{
  "model": "image autoencoder",
  "dataset": "larger renderings of crowded toy scenes",
  "train_examples": 45211,
  "image_size": 48,
  "crop_scale_min": 1,
  "horizontal_flip": false,
  "color_jitter": 0.2,
  "bottleneck": "plain",
  "downsampling_factor": 8,
  "encoder_arch": "efficientnet",
  "encoder_norm": "groupnorm",
  "encoder_activation": "silu",
  "encoder_weight_standardization": false,
  "encoder_channel_attention": "se",
  "encoder_depths": [2, 2, 7, 2],
  "encoder_kernel_size": 3,
  "encoder_stem": "deep",
  "encoder_expansion": 4,
  "encoder_widths": [24, 48, 96, 192],
  "loss": "l1",
  "latent_channels": 32,
  "decoder_norm": "groupnorm",
  "decoder_activation": "silu",
  "decoder_weight_standardization": false,
  "decoder_widths": [32, 32, 64, 128],
  "decoder_blocks_per_level": 2,
  "decoder_block": "sep",
  "decoder_attention": false,
  "decoder_upsampling": "nearest_conv",
  "init": "lecun_normal",
  "residual_init": "zero_last",
  "optimizer": "muon",
  "muon_scale": "match_rms_adamw",
  "learning_rate": 0.0044,
  "momentum": 0.95,
  "nesterov": true,
  "orthogonalizer": "polar_express",
  "adamw_lr_other_params": 0.001,
  "max_steps": 10800,
  "batch_size": 128,
  "epochs": 30.6,
  "lr_schedule": "poly",
  "final_lr_fraction": 0,
  "warmup_steps": 320,
  "weight_decay": 0.06,
  "adamw_weight_decay_other_params": 0.01
}
Rows from block 12 of the encoder, named by matrix and row number. Each number is 500 + 50 x the weight over the matrix's rms, rounded and kept within 0 to 999. All counts start at 0. Numbers have three digits each.
# fc1: squeeze-excite reduce (encoder.blocks.12.se.fc1.weight, 48x768), inputs 448-511
fc1.14:501502491502540546507497480490454494409414560583522495519445516510522498507494355495449449466524476497468520479522504561496464511513607546499523494456503497528489462470484493503456489533505557
fc1.15:421521441530570391478504499558469459519428448511463437514500477494492500516541483496311451467441473488463533470437536494516471487486581492507452427565519461471499543447496527491570534499464372
fc1.16:551454451466515563453485519475523492582666540355533389503606526527497492520538624495535507548448431503511578521533578542538574483448528548530481430491536583558449481459510491476404514540565533
fc1.17:449451477499467505488499522496511521514466497461514491500506514488507499490468439501495561488509376493496477523532473500472479497513507509522481536492522461475534508464493492481504507499493498
fc1.18:444439450474528498445500540463447431515435616339542488504475494479578503419483524491458621463505570480497517541361482502455517503554578502462415612453564493553467517366487499486461461488492423
fc1.19:479512514451479402564494547469518380515578672445490523509445484506458505502501512501453497523506593517532517538479438445483458492513539459493504563468461502445458449545502501514386502453448525
fc1.20:510491497500490500519489504495512467524487479519491507500504483500504509503478496508529494540466478489505483489474497493502450497508491496503507473491507515498494482465496496506454514510521459
fc1.21:548470518515502511491509499506503550534492442507511556496533503501506505516489500509559504535502491490503477481515535500490465493490467506515532450491512454498522499483497510510472481522490444
fc1.22:503462502514552456491489543485454394463501480413527460507425484502468498449496505518438456486554540498492515523477513516506518464486526494480477510473534439504557490492488485524511491510495563
fc1.23:570487524587408434464491458518462399445449497586430477509483497481529504498520456488427471537480539493537475508580480538499488494494474526525477501524440529522465536505495503480528498486492436
fc1.24:394415568468481534701499409502520519496610438645523499486521559481431500511494571486503343514481427441550498513496512446498578468466461525524477426589437493496433468552488497488556515469561473
fc1.25:622495441543512473356522480524530490571506674603454500500423464473424500431510578483493472557471431487546444515538570472527493488465438486459525629587341581485468502577513522507553468545525416
fc1.26:565546489495583589415483540532428481649272472370538513521566509494503503570513476527648404494518401496429495519407517568479539612519506534489479468458502590504414448400495513532426504535524517
fc1.27:427456635584469292486486517502423718439521446606529531497503525487474485480530473495396450493493470556468529473394543446442423468500594523478478468466425482493467476451491486516594483476497569
fc1.28:494497494544494495514486479515472566527552480481494512496472483501509500527499591505461459493505477509467481469459545500514545500492531499491490489443488470499607485448495509492470511480510461
fc1.29:427464586577515484559481503522581478467551320514448535504472513513422513424497432507537557528439345506517496457567564480498547480505522477517535528457403413536474465527506502526504508513464739
fc1.30:464661582507491471449525541490371543465362467701477564507515472525463517502526540524397532410577571533441483487610510416508452511604468454546526421384447470543532641519504489536507450452509596
fc1.31:624542530539488466492522510526443550502529452524461549511506449488430494551513479514527518475568515526519422460441513487507553500492569449458576538574392562556536589551492484489494491463509737
fc1.32:451429630504501498565505521499502756554557406435608381498544463510525491534512492490521571557522593538510509536396479521518495527471591525497500375494545472533536561459492503494425535502471538
fc1.33:474483447449534428490507482480542407461491576541521628488484478497466500457495578507464532482467599492552484519627501533539463450545477443497450568473451449449429530491500512492421501511506446
fc1.34:502510499503491501452501510499588442545465526396507457510559500516500507500510526514595483490513455543480461500560475481498583505503361488500474564513512516460505465525501518510556497515491533
fc1.35:483506511505595533494519526533547582546620358477528575515450511466488511466514429510514578505528581473436497530627491467442519530481449504479461553482477502562394533491515496499519507478518527
fc1.36:493484561492461486474514490489528423554473502503483521510483496515481495505476481512512515514480514496526480508500510501506551485512535515494508501494457488497508486433506494503489488500512443
fc1.37:489484525460443609599519509543441500509453594486536501511501495500516502467504430493468504470485413499528495540601494457491484500493472474483509523526508440472435461571501493509573462532512513
fc1.38:527511504503531540500497484487418432488480517463428494501551487490468497496484451513467496482518455502466490557509478534520527489490411509491454497468527398515489462485496499506479493505467389
fc1.39:393487545453523506670522475536406529499344512364510429515542498516446496512462516532391493477550360494559416530459502446542566501566531486465600458351802488467526561486512505509554525517516760
fc1.40:498505486504507504508512501485514425506544503480455500492493497501492491497483536503520486493509493503502478514479491496489461493516503514509491502477471489496448472476492517481523501484496493
fc1.41:667536524546520569482519510473482450533723366561643388502427561534508513495545588486518369540560379459416577544648463607519561512472410419517482518520620431488458489450530482445439522511475498
fc1.42:537454527484512533423506479519488520413563433459394500509480491492514513493512396517425493540512573484541486496506493450490461487499580499492509525482508527521503454501497521512523509543495466
fc1.43:466504544469516539562495494527478360553529467435574540501533511484464491502467547501486469557548332489492451535473479489472514441462415534495519550463531509509484537557474494476453439441507473
fc1.44:555469504525494479415512538499522474603591661577469347488487494517497488486523664470468503509481460492512555476424474494508546517450594441505463496499443542492487485427510491502584448523517464
fc1.45:554605429448504527463517471471558621469317400406505498494541481500542512454479389530404446481544701495443486488485519474478517461544425512462523412502548423570461528543483476512468519570523552
fc1.46:497483419438539544434501540486540421493407775529525504517483494507612518560506556526473535476564546516457568484490524626490545495522548516524476489502594511481485483528489519511428523591483522
fc1.47:596412463443460456580479470483518463543304561214468582495540494525512508492478564511491439544529389477502545495513527566516555486482476487504478425485493425509510576514520500480519481553533321